A small contrastive image-text model, trained from scratch.
Model: encoder widths [80, 160, 320], text encoder width 256.
Training: 6600 steps, batches of 256.
Data: trained on small renderings of single solids in any pose, 395000 training examples, 4.3 epochs.
Rows from block 5 of the image encoder of a small contrastive image-text model, named by matrix and row number. Rows with one number within an expert belong to one neuron, the router's apart. Each number is 50 + 12 x the weight over its row's rms, rounded and kept within 0 to 99. All counts start at 0.
Before each expert's rows are labels from the 100 images, of 14848, where the router gives the expert most weight on average: "top examples" is what is common among them; "peak on" is the class under the peak. Only what is clearly more common there than usual is listed. The data: small renderings of single solids in any pose.
# router: router (encoder.blocks.5.mlp.router.weight, 8x160, trained with AdamW), inputs 0-159
# up: expert up (encoder.blocks.5.mlp.up, 8x32x160), inputs 0-159
# down: expert down (encoder.blocks.5.mlp.down, 8x160x32, transposed), outputs 0-159

# expert 7
top examples: black; grey
peak on: solid
router.7:41 69 40 69 52 64 71 53 38 16 27 56 63 58 54 58 50 67 56 33 61 32 31 60 47 40 52 48 43 63 48 42 31 59 48 58 30 47 56 44 47 53 49 43 21 56 59 61 49 65 52 40 36 13 47 61 56 51 34 47 57 59 37 71 43 25 53 45 43 47 43 37 69 45 73 53 47 51 47 62 59 33 46 67 47 30 64 36 68 33 39 42 60 55 44 72 54 59 49 52 45 31 59 46 36 50 72 72 57 53 35 50 49 57 48 53 48 55 57 56 60 53 44 57 67 45 61 40 48 28 35 43 47 38 68 52 61 63 31 65 43 54 38 43 50 29 49 57 63 49 56 57 44 53 71 44 68 33 49 53
up.10:26 17 50 50 50 50 50 50 70 51 50 54 41 50 50 50 45 37 50 51 50 95 66 50 50 50 62 53 49 68 70 63 64 50 56 65 74 39 34 50 38 37 44 55 50 58 25 42 58 67 50 50 38 50 50 53 75 50 42 50 50 60 50 54 61 50 53 67 34 37 42 37 40 43 50 50 43 50 48 81 77 34 50 35 56 53 50 50 55 50 34 37 53 56 68 61 66 22 50 53 59 51 54 71 56 67 85 50 67 62 50 50 30 39 47 50 50 41 50 39 67 48 32 45 43 50 50 50 50 50 34 61 68 44 35 76 46 71 50 50 50 57 46 58 60 47 50 50 50 72 50 50 31 50 27 37 45 64 36 52
down.10:36 43 41 41 47 38 50 50 50 50 42 66 50 65 55 47 50 27 57 58 48 77 51 29 50 64 50 62 36 49 50 67 59 35 58 35 69 50 50 39 24 50 55 50 48 37 41 50 63 50 50 27 57 44 45 64 75 24 66 50 40 25 74 25 57 50 50 50 34 36 61 50 50 54 50 60 45 34 50 50 50 50 65 50 50 50 19 50 66 32 50 52 65 75 62 50 50 50 50 35 50 53 44 50 50 80 64 67 50 49 52 50 57 82 50 51 50 43 36 50 50 60 50 50 38 59 50 55 50 50 42 82 50 49 29 50 50 48 50 56 24 50 50 43 72 31 44 50 56 64 28 38 50 25 50 70 50 36 61 50
up.11:44 74 58 66 52 58 50 39 50 61 42 35 58 49 62 38 57 62 35 57 25 50 52 55 75 50 45 66 45 42 41 50 60 51 36 50 50 26 40 45 73 50 50 50 50 52 40 57 50 37 60 44 60 45 62 50 50 69 17 33 72 50 50 50 36 51 51 37 37 50 41 23 36 50 50 49 44 58 50 50 51 32 60 64 43 46 48 78 59 59 58 48 44 49 38 51 50 50 71 40 63 50 50 25 56 62 99 46 52 40 74 37 59 45 57 31 24 63 53 53 50 50 50 51 70 52 52 50 50 53 40 50 36 48 65 50 53 50 72 51 32 50 55 62 63 58 42 70 50 50 50 47 50 50 50 70 50 50 37 46
down.11:50 64 47 50 50 50 58 44 58 50 50 50 30 50 54 50 50 79 61 42 36 48 50 49 32 74 64 39 29 50 50 33 66 50 50 49 50 33 37 50 50 50 54 50 50 65 58 50 50 50 56 35 50 53 38 60 59 71 43 14 87 50 35 30 50 58 50 50 45 42 50 50 50 50 50 49 49 55 50 30 50 51 50 37 49 50 50 53 50 50 50 35 50 26 57 50 50 57 66 55 58 50 48 56 50 67 54 55 62 52 47 50 73 50 65 53 21 76 48 65 53 45 63 50 50 50 25 55 56 45 50 50 12 50 50 49 29 70 53 53 33 74 55 38 67 62 62 50 50 62 47 32 27 50 25 79 24 50 50 25
up.12:51 50 59 73 50 50 50 50 50 55 52 53 50 70 49 69 50 19 50 50 50 41 69 50 53 54 64 46 36 65 50 73 46 45 43 35 41 18 26 50 45 50 66 50 50 31 67 43 50 52 41 29 50 50 50 38 58 63 65 59 29 37 57 70 50 51 57 44 50 57 50 50 54 50 36 38 50 27 58 50 48 56 50 50 37 62 16 18 50 50 47 50 52 50 50 22 56 62 51 52 67 42 48 61 46 65 26 45 35 70 65 56 50 66 50 50 50 50 55 38 26 50 56 29 55 40 50 48 52 56 50 57 50 50 39 35 49 42 70 50 80 50 46 50 50 50 71 64 68 43 72 65 56 56 50 50 35 50 49 90
down.12:50 50 38 57 46 50 21 50 50 58 57 66 39 50 51 39 43 33 42 46 50 50 44 50 35 45 42 39 68 36 41 43 39 28 65 41 63 29 51 50 68 54 58 72 44 53 62 50 33 64 50 42 60 45 68 61 50 50 50 75 50 50 50 50 52 50 52 84 70 50 50 56 50 50 59 50 69 16 28 50 32 57 52 50 61 50 25 50 50 50 40 39 56 42 53 41 76 90 40 50 69 50 50 77 65 50 13 50 30 50 44 59 50 39 70 50 50 46 56 50 50 34 49 46 74 50 59 50 48 49 47 55 62 50 45 42 35 53 63 41 50 45 50 50 56 67 50 50 59 49 48 69 41 59 50 50 50 63 39 84

# expert 2
top examples: blue
peak on: solid
router.2:53 27 49 50 59 47 42 54 37 54 43 33 55 47 41 41 29 58 51 58 47 53 48 46 42 40 42 66 48 46 57 43 52 40 62 60 29 36 64 36 75 73 47 53 49 60 38 31 63 55 74 47 68 36 67 46 43 64 47 58 54 26 56 53 58 63 73 40 44 40 48 73 63 41 56 76 24 62 45 42 60 46 54 47 47 50 59 65 68 44 53 44 59 66 73 50 45 42 51 53 56 52 51 55 44 54 53 58 48 39 56 40 61 54 27 50 70 19 72 26 38 54 73 52 60 60 42 68 40 59 57 41 51 70 56 40 49 31 44 52 56 27 64 71 48 37 64 53 42 45 34 72 34 58 49 39 58 39 48 36
up.0:69 50 50 33 44 47 50 50 50 64 50 65 50 52 50 61 51 50 66 50 38 43 50 91 57 33 60 11 50 56 55 50 73 62 54 44 50 52 41 61 61 54 53 50 50 54 48 40 50 39 33 59 42 50 67 34 50 50 58 50 53 39 49 39 54 50 50 68 50 50 50 38 50 54 17 50 33 32 50 50 66 65 71 38 50 50 50 40 50 30 50 50 50 68 50 47 55 26 46 19 50 40 83 65 49 73 56 67 42 50 37 50 50 50 36 52 37 50 50 50 50 50 55 65 80 77 62 48 50 52 70 58 43 60 50 50 75 50 87 52 50 50 56 31 50 50 46 66 57 31 46 73 50 50 32 50 49 50 50 50
down.0:23 50 66 50 75 58 71 34 50 50 42 50 39 50 50 56 61 50 57 41 50 41 52 75 29 50 50 50 50 53 38 55 60 44 60 78 59 74 50 50 50 54 46 75 20 53 48 73 50 50 62 50 50 51 50 52 50 87 46 54 64 50 50 69 50 73 50 50 35 34 41 50 50 85 50 56 50 47 56 54 50 50 66 70 50 50 44 50 51 50 51 28 64 50 33 46 69 50 51 67 50 50 50 65 50 63 50 28 50 50 37 50 59 50 62 48 86 50 50 50 45 40 28 45 69 35 41 50 50 29 50 38 50 76 74 50 68 50 56 28 49 50 68 50 50 38 47 43 25 50 53 50 39 50 40 54 68 47 46 45
up.1:50 59 50 50 50 54 35 50 38 50 50 50 45 45 63 50 62 64 50 50 50 50 42 63 31 50 64 58 50 47 59 26 50 36 50 57 37 50 59 55 50 50 46 50 50 50 50 54 46 50 33 50 17 56 58 41 63 48 49 50 59 50 68 50 63 76 50 48 25 58 41 50 50 20 50 50 50 76 50 30 42 76 50 39 50 61 50 63 50 44 50 42 84 50 08 65 58 50 48 50 99 63 30 50 29 48 24 54 50 50 50 59 50 52 50 60 27 30 50 51 50 50 50 50 53 58 59 50 59 50 51 33 56 37 50 50 33 40 64 50 40 50 34 53 35 52 50 15 53 50 65 77 50 38 36 54 45 45 50 59
down.1:51 66 67 46 49 69 26 41 40 50 69 71 33 32 52 50 50 28 47 57 44 54 34 57 24 53 83 38 50 50 45 50 50 39 50 50 50 50 72 38 50 50 54 50 50 50 47 31 36 40 50 58 65 32 54 47 41 53 50 60 41 61 58 53 73 30 50 62 42 81 62 50 80 64 50 44 55 50 50 35 50 76 70 40 77 64 56 68 70 50 50 48 50 50 33 44 59 72 23 35 50 62 50 50 50 58 43 49 50 46 30 50 50 50 50 50 27 50 55 60 31 44 60 49 50 59 39 50 50 32 60 51 50 50 60 45 50 45 55 40 50 44 66 50 50 56 42 16 50 50 62 57 65 27 46 50 22 48 36 50
up.2:50 24 50 64 53 60 36 49 43 49 65 48 50 50 44 50 45 50 27 42 41 32 41 50 37 50 59 50 50 68 50 50 58 37 32 56 44 00 90 53 70 50 50 81 50 45 50 44 50 55 50 50 50 60 56 50 68 51 65 46 47 54 57 52 48 50 50 72 51 47 68 74 45 45 49 57 22 55 32 66 64 50 51 39 50 28 50 25 50 42 46 30 50 60 50 44 50 50 50 61 41 50 50 74 41 38 50 50 24 50 44 48 50 26 50 50 61 32 47 52 50 65 43 50 50 50 61 50 41 62 50 53 48 50 45 50 32 28 52 62 37 17 53 50 53 46 66 67 59 42 40 40 37 41 42 45 22 49 47 39
down.2:46 50 50 50 55 52 75 59 75 57 50 36 27 50 50 42 27 34 45 52 47 65 50 77 50 39 56 40 61 50 59 49 50 80 50 62 54 50 61 41 37 37 53 56 80 42 50 41 29 45 50 62 22 43 50 50 37 53 52 33 50 51 66 70 45 49 42 46 44 56 47 50 63 58 63 52 38 50 50 58 52 39 90 48 24 46 46 50 50 50 55 50 63 50 56 63 46 00 59 50 47 66 63 65 44 61 90 49 50 46 50 39 50 50 52 40 64 65 48 49 62 50 47 70 47 37 50 67 50 61 50 50 30 50 32 50 64 62 49 35 62 50 44 50 50 40 43 43 49 48 50 52 35 50 52 45 50 71 40 38

# expert 4
top examples: pink
peak on: solid
router.4:45 49 42 47 31 41 49 35 77 62 58 54 59 44 46 36 59 41 39 35 44 55 50 59 72 84 54 48 54 44 58 60 46 28 42 61 66 65 55 44 49 64 52 54 51 42 37 50 33 56 58 66 44 48 58 44 54 44 34 42 52 36 48 70 59 51 52 49 46 40 41 53 66 23 48 48 45 37 55 90 70 38 56 23 43 57 45 21 42 71 47 63 45 55 63 46 59 46 34 48 67 54 49 46 35 33 52 49 80 42 69 55 26 67 50 45 48 49 49 62 75 33 36 47 55 59 56 37 60 45 32 54 49 60 36 40 55 45 41 36 44 36 34 52 67 57 45 63 42 54 54 44 51 51 34 24 61 55 51 69
up.0:39 50 32 65 52 50 46 50 50 48 63 50 57 55 43 77 50 50 48 43 75 21 50 50 47 50 57 23 37 44 50 55 44 50 50 28 21 37 50 50 62 50 55 60 54 46 33 50 48 55 50 50 50 76 48 43 70 18 45 40 67 50 49 54 58 41 53 36 50 50 47 50 46 50 71 57 44 65 50 43 50 50 75 50 59 50 50 56 55 50 76 50 58 77 50 50 50 50 43 51 50 63 45 41 69 26 96 76 45 62 60 50 50 50 50 46 65 50 50 48 50 75 58 50 42 46 60 62 37 40 50 49 50 52 50 50 65 79 46 26 38 25 66 54 48 50 56 76 51 50 41 59 23 50 59 50 44 54 33 56
down.0:36 50 42 48 50 50 35 50 38 50 50 34 89 50 29 55 50 40 36 55 49 50 51 50 46 50 65 39 50 33 59 50 50 54 51 50 38 56 42 65 60 50 50 78 42 38 24 50 31 37 64 28 50 50 53 50 40 38 63 50 68 50 27 50 50 52 65 61 47 44 57 41 50 50 75 39 71 50 43 60 60 50 50 50 50 50 50 50 40 40 53 46 55 45 79 50 66 86 50 50 57 50 34 68 50 21 44 62 50 55 48 50 50 52 59 43 50 24 50 51 60 50 59 50 61 44 75 50 50 55 54 04 56 46 61 50 56 28 43 50 50 50 41 44 50 32 31 50 50 50 50 51 50 35 36 49 33 86 69 35
up.1:21 50 42 50 60 46 33 42 28 49 47 50 50 60 48 50 50 52 44 32 50 36 43 50 25 50 66 51 62 79 50 59 28 67 67 61 43 50 54 52 56 46 70 79 41 50 50 61 50 75 41 77 29 57 56 50 69 41 50 50 61 62 59 50 61 58 54 50 41 53 50 59 62 59 50 29 50 50 50 59 50 62 62 50 56 55 51 59 33 50 67 44 50 55 50 33 32 19 33 50 50 68 53 50 51 50 76 47 49 50 50 45 26 58 59 50 87 43 51 56 50 39 50 62 50 54 32 33 44 50 50 50 50 43 18 59 44 31 45 50 32 50 50 57 40 29 39 31 76 59 50 56 52 48 66 50 75 50 39 41
down.1:45 37 10 44 50 31 68 50 32 39 40 50 70 50 24 50 50 44 53 66 50 34 51 53 50 49 40 46 50 50 47 50 41 43 55 58 51 52 50 63 58 57 28 50 65 28 56 50 50 44 48 54 50 48 44 76 18 57 57 50 50 40 47 50 50 62 75 50 46 50 21 69 61 68 50 76 47 60 48 56 43 97 50 50 47 54 20 68 43 40 62 23 58 50 30 51 50 50 50 68 35 42 50 50 42 38 50 52 43 37 50 48 44 55 62 45 38 50 50 48 51 50 47 58 27 35 69 40 40 55 50 66 49 31 50 50 50 50 68 37 50 40 53 72 53 51 39 31 56 57 50 64 42 49 50 50 50 37 60 24
up.2:39 50 39 37 43 67 56 53 50 50 47 31 56 44 41 74 46 64 49 37 66 87 33 50 40 50 46 56 50 73 32 50 37 50 50 50 50 22 50 46 50 59 50 62 49 50 56 50 41 45 50 52 50 50 49 64 55 44 30 62 50 49 50 76 28 50 48 50 44 28 52 47 67 50 65 32 50 48 42 47 84 50 76 69 97 38 50 50 59 50 45 50 68 37 45 50 52 25 48 64 50 56 50 24 31 47 71 68 66 50 34 50 51 31 35 50 50 49 65 49 46 64 62 50 50 50 68 64 57 52 31 64 65 34 63 50 50 69 47 50 40 50 50 50 58 42 72 56 42 50 33 48 49 60 50 50 59 40 57 50
down.2:50 50 44 53 48 56 50 49 50 50 68 29 37 54 50 50 60 50 50 45 68 67 45 50 62 54 65 54 57 43 51 47 40 29 50 49 37 62 50 46 45 45 27 35 52 50 63 23 50 40 50 44 48 58 50 50 46 68 50 83 50 50 61 63 50 67 65 42 33 58 68 50 62 50 74 42 43 47 73 33 68 50 50 47 62 50 80 49 44 52 45 50 49 50 37 50 34 50 50 43 36 44 59 60 52 53 21 53 40 46 50 50 68 50 43 50 54 53 50 96 27 61 56 58 29 50 47 50 50 67 51 65 56 40 50 33 50 77 16 62 37 33 50 50 60 56 70 31 35 78 47 50 50 45 47 76 43 50 50 35

# expert 1
top examples: green; yellow
peak on: solid
router.1:54 41 54 26 56 51 42 57 63 61 37 69 46 37 41 56 52 62 45 60 44 45 51 66 52 38 48 44 61 65 51 53 45 58 21 48 41 44 54 46 34 53 60 63 41 34 57 51 26 50 30 57 58 65 31 49 47 33 61 56 69 66 36 51 49 79 44 55 46 64 65 62 30 67 49 38 54 47 74 57 41 49 52 84 52 55 45 66 43 53 51 38 51 43 42 45 61 36 45 32 38 38 39 39 45 56 47 42 64 41 61 51 62 44 53 28 41 71 41 60 55 58 68 48 40 68 36 12 41 60 55 47 61 66 74 72 39 46 58 63 65 37 71 63 45 37 56 55 34 61 60 48 36 64 42 61 30 49 49 51
up.10:50 50 27 50 52 50 80 50 25 30 70 57 39 50 50 46 50 38 37 25 42 51 36 53 50 50 68 52 50 34 52 65 55 50 57 46 57 36 62 63 47 63 51 25 38 50 50 41 50 54 61 30 50 49 61 50 70 55 45 43 45 49 50 64 47 50 27 42 57 50 49 50 51 50 50 50 50 48 68 50 89 50 50 50 74 50 65 53 59 50 25 59 50 57 50 65 56 28 54 50 74 30 50 50 16 50 50 73 61 48 41 41 38 56 27 50 50 65 54 50 50 49 32 33 44 79 40 50 58 32 31 40 58 62 50 48 50 63 50 55 34 50 20 32 50 56 48 50 37 51 50 58 66 67 35 45 50 64 50 73
down.10:50 49 73 33 31 54 66 54 50 50 51 50 53 76 53 50 64 50 50 53 57 64 50 50 59 50 50 69 55 68 53 50 69 47 47 52 32 50 36 48 49 63 50 52 41 81 50 50 50 42 49 50 77 63 50 50 50 48 49 68 62 53 65 45 50 50 43 50 63 50 58 75 50 50 64 61 50 49 66 46 50 50 50 66 58 41 43 50 46 50 50 50 48 50 50 26 63 43 50 27 56 50 34 50 26 68 44 44 60 29 50 50 50 46 50 34 45 50 42 53 28 26 23 28 50 57 50 24 92 50 54 34 50 47 25 41 48 52 66 50 46 50 50 46 37 49 79 30 38 58 82 34 52 33 38 79 50 54 50 66
up.11:60 50 41 16 33 59 37 68 39 51 50 57 36 50 50 55 53 50 67 39 57 78 46 50 50 29 56 50 57 60 62 50 50 32 50 50 50 26 42 57 33 63 39 66 67 32 62 50 64 57 50 52 28 50 54 51 61 50 32 45 22 62 44 65 43 73 52 54 50 50 50 41 46 50 47 40 50 27 50 68 83 50 50 66 59 50 67 65 50 36 50 50 41 52 61 41 50 00 50 47 52 50 56 50 50 52 50 50 59 50 53 50 48 50 55 59 50 55 50 54 35 70 51 50 13 72 37 34 50 50 50 63 50 50 50 46 44 46 54 39 72 50 66 50 50 50 61 59 50 47 45 45 32 50 33 55 72 50 47 72
down.11:50 36 33 50 32 58 50 43 46 39 54 43 52 59 50 32 73 76 36 49 34 68 53 50 50 48 50 47 36 45 50 38 22 50 46 50 56 48 30 74 16 50 30 53 62 49 50 35 64 42 94 51 32 40 65 48 48 50 50 47 47 40 50 43 75 50 50 44 50 37 29 68 55 34 63 57 50 48 66 54 40 50 50 50 50 50 68 46 34 36 41 46 43 50 52 30 55 50 46 50 73 42 50 81 50 61 30 56 77 43 50 58 53 50 50 50 82 50 39 65 57 62 50 39 50 49 32 50 43 68 50 43 50 59 40 23 41 59 50 42 43 63 41 50 51 53 46 40 42 67 50 35 47 55 50 49 55 66 54 26
up.12:52 66 66 84 50 52 50 31 50 64 50 49 50 43 56 72 57 69 40 36 46 40 50 49 51 69 50 50 52 65 82 50 37 50 50 50 50 28 34 51 50 45 40 42 50 49 34 33 29 61 52 25 20 50 58 28 50 50 50 50 39 39 54 50 50 50 54 64 53 59 57 50 38 66 56 58 51 24 50 56 51 50 50 50 65 45 43 14 64 59 50 51 45 50 68 45 67 50 62 39 38 64 42 50 68 51 50 50 82 50 66 51 56 37 48 40 68 56 73 19 68 55 46 47 74 54 50 48 50 50 66 31 50 52 50 34 50 50 50 72 47 35 50 49 34 50 53 27 50 50 60 45 53 60 50 50 34 58 22 50
down.12:50 39 48 50 61 34 40 40 80 71 56 34 48 49 53 67 50 33 41 64 85 54 71 31 64 50 50 17 45 52 36 50 50 41 50 50 52 29 81 50 47 61 50 63 50 68 43 67 27 49 55 50 31 32 50 42 59 50 50 50 68 56 50 50 39 50 48 56 50 50 20 39 45 50 52 33 62 45 50 38 56 75 40 54 62 50 18 50 50 60 40 67 46 50 68 35 51 47 50 50 50 50 43 50 13 52 39 57 50 44 42 51 78 70 63 35 47 64 50 50 50 50 33 41 50 46 50 45 48 46 60 50 32 62 50 53 50 47 64 71 64 45 43 46 60 30 51 55 61 58 65 39 33 50 49 50 60 34 52 50

# expert 0
top examples: disc
peak on: solid
router.0:47 51 61 66 45 24 45 42 58 45 55 71 66 66 45 53 61 42 59 55 54 45 52 40 46 63 38 51 23 56 53 58 57 63 53 61 48 60 43 56 33 51 46 60 59 54 60 54 58 48 51 37 58 59 55 58 56 58 65 58 39 40 57 38 58 45 46 67 47 56 44 25 57 57 45 56 60 54 46 56 31 43 41 45 46 57 34 69 37 64 54 30 37 52 61 56 43 66 75 59 36 80 35 66 75 32 55 62 39 61 42 48 33 67 57 66 39 44 33 48 31 50 35 69 46 25 63 45 43 42 72 57 60 37 31 56 56 46 66 62 37 73 56 51 47 69 51 36 59 59 32 45 70 55 35 61 52 70 47 19
up.0:59 25 73 26 35 43 93 42 68 50 61 57 62 77 55 77 39 63 50 63 51 33 60 47 49 08 50 54 45 50 57 50 65 57 50 50 39 50 52 48 50 48 54 50 40 40 50 50 50 50 79 38 62 36 40 55 50 59 73 50 32 56 31 46 50 38 50 55 53 41 50 38 42 40 55 40 70 70 59 50 31 46 50 59 50 51 64 50 50 41 43 65 38 62 67 23 32 70 36 50 50 47 65 50 63 55 35 62 50 50 50 32 50 53 36 50 50 57 50 37 42 50 40 36 50 50 47 69 50 50 81 50 50 44 67 50 50 46 50 45 26 66 58 51 42 60 50 50 47 62 28 50 50 54 50 72 55 33 50 51
down.0:50 50 69 32 50 45 54 34 73 54 45 42 70 59 50 31 32 36 41 45 50 56 37 41 50 50 50 56 50 50 50 50 56 47 50 66 27 53 50 66 53 50 50 50 69 21 46 23 55 49 50 35 70 50 46 40 54 53 50 50 50 50 66 26 50 29 31 63 44 53 61 43 68 52 40 64 50 50 56 99 31 64 45 37 50 39 46 78 50 34 33 64 50 43 50 50 50 50 71 58 42 51 50 44 74 50 40 59 52 32 50 45 50 48 30 50 50 50 73 60 43 50 58 25 43 61 22 63 53 55 45 69 75 75 50 53 45 42 50 50 45 41 51 47 66 50 21 39 50 39 50 40 50 50 44 50 59 50 50 32
up.1:79 46 50 44 33 50 44 63 32 36 41 50 50 45 45 41 57 44 39 47 62 22 64 50 50 62 55 63 38 50 53 63 52 50 60 43 55 38 53 30 23 50 56 55 50 45 58 48 47 49 50 50 41 45 50 50 27 61 50 66 53 47 57 50 47 39 39 48 51 43 28 38 50 45 28 18 57 53 40 50 52 54 25 39 31 48 47 50 57 51 53 37 68 35 39 50 50 73 57 50 58 52 50 50 50 52 33 65 50 50 50 31 59 85 42 38 41 75 53 50 39 66 46 50 86 28 48 47 42 38 78 50 66 30 46 47 34 31 76 68 42 50 31 43 57 57 50 50 56 39 59 33 49 56 57 50 59 67 53 78
down.1:47 39 50 50 50 50 28 50 63 50 40 47 55 57 50 58 50 43 33 50 50 48 45 78 47 53 66 50 50 39 48 50 56 50 46 46 69 41 50 51 59 56 53 52 58 54 69 50 49 61 50 44 67 50 75 33 51 37 38 50 48 45 31 68 59 65 29 50 50 41 72 36 77 50 24 41 46 50 50 43 31 59 28 43 40 29 41 45 63 54 44 41 50 51 50 50 50 70 32 50 48 41 66 84 15 50 14 80 34 48 51 50 64 50 53 50 22 53 30 50 50 66 53 50 55 50 29 50 50 50 43 50 50 32 42 24 50 68 49 64 50 50 27 52 58 39 50 21 56 50 51 50 50 71 50 53 60 65 50 62
up.2:50 36 56 59 23 43 66 36 36 50 50 38 65 50 63 70 63 50 69 44 55 50 50 47 48 43 44 50 50 26 65 61 72 24 44 98 52 58 21 40 50 55 50 50 36 50 28 50 50 50 50 50 77 50 58 41 28 36 50 49 50 50 50 50 46 57 67 69 50 42 43 53 59 38 61 50 33 32 42 50 50 48 53 50 33 37 44 47 55 41 81 71 41 50 35 36 50 79 50 83 50 74 45 51 52 53 29 50 50 59 53 50 50 42 50 27 29 54 45 50 50 50 71 53 31 50 65 48 50 44 68 51 50 50 43 50 59 50 50 56 50 50 55 50 31 50 58 41 50 57 45 23 30 54 59 53 50 50 49 51
down.2:50 33 36 24 55 66 52 50 66 55 50 50 50 50 50 62 56 50 50 48 58 30 50 50 59 50 50 39 55 50 54 50 69 36 50 23 50 47 41 71 26 50 50 52 50 50 50 64 63 50 93 27 66 50 50 70 50 50 61 50 50 50 50 32 56 66 42 50 43 60 50 66 51 61 44 50 33 50 50 42 33 34 38 38 65 50 46 60 50 50 49 40 50 60 50 42 50 78 50 43 50 56 64 85 85 45 43 50 64 43 35 49 45 50 50 27 48 77 44 50 50 38 45 46 50 64 50 78 50 37 50 58 69 75 50 50 55 55 50 22 51 50 56 41 38 50 46 41 29 50 46 62 40 63 21 45 50 68 72 51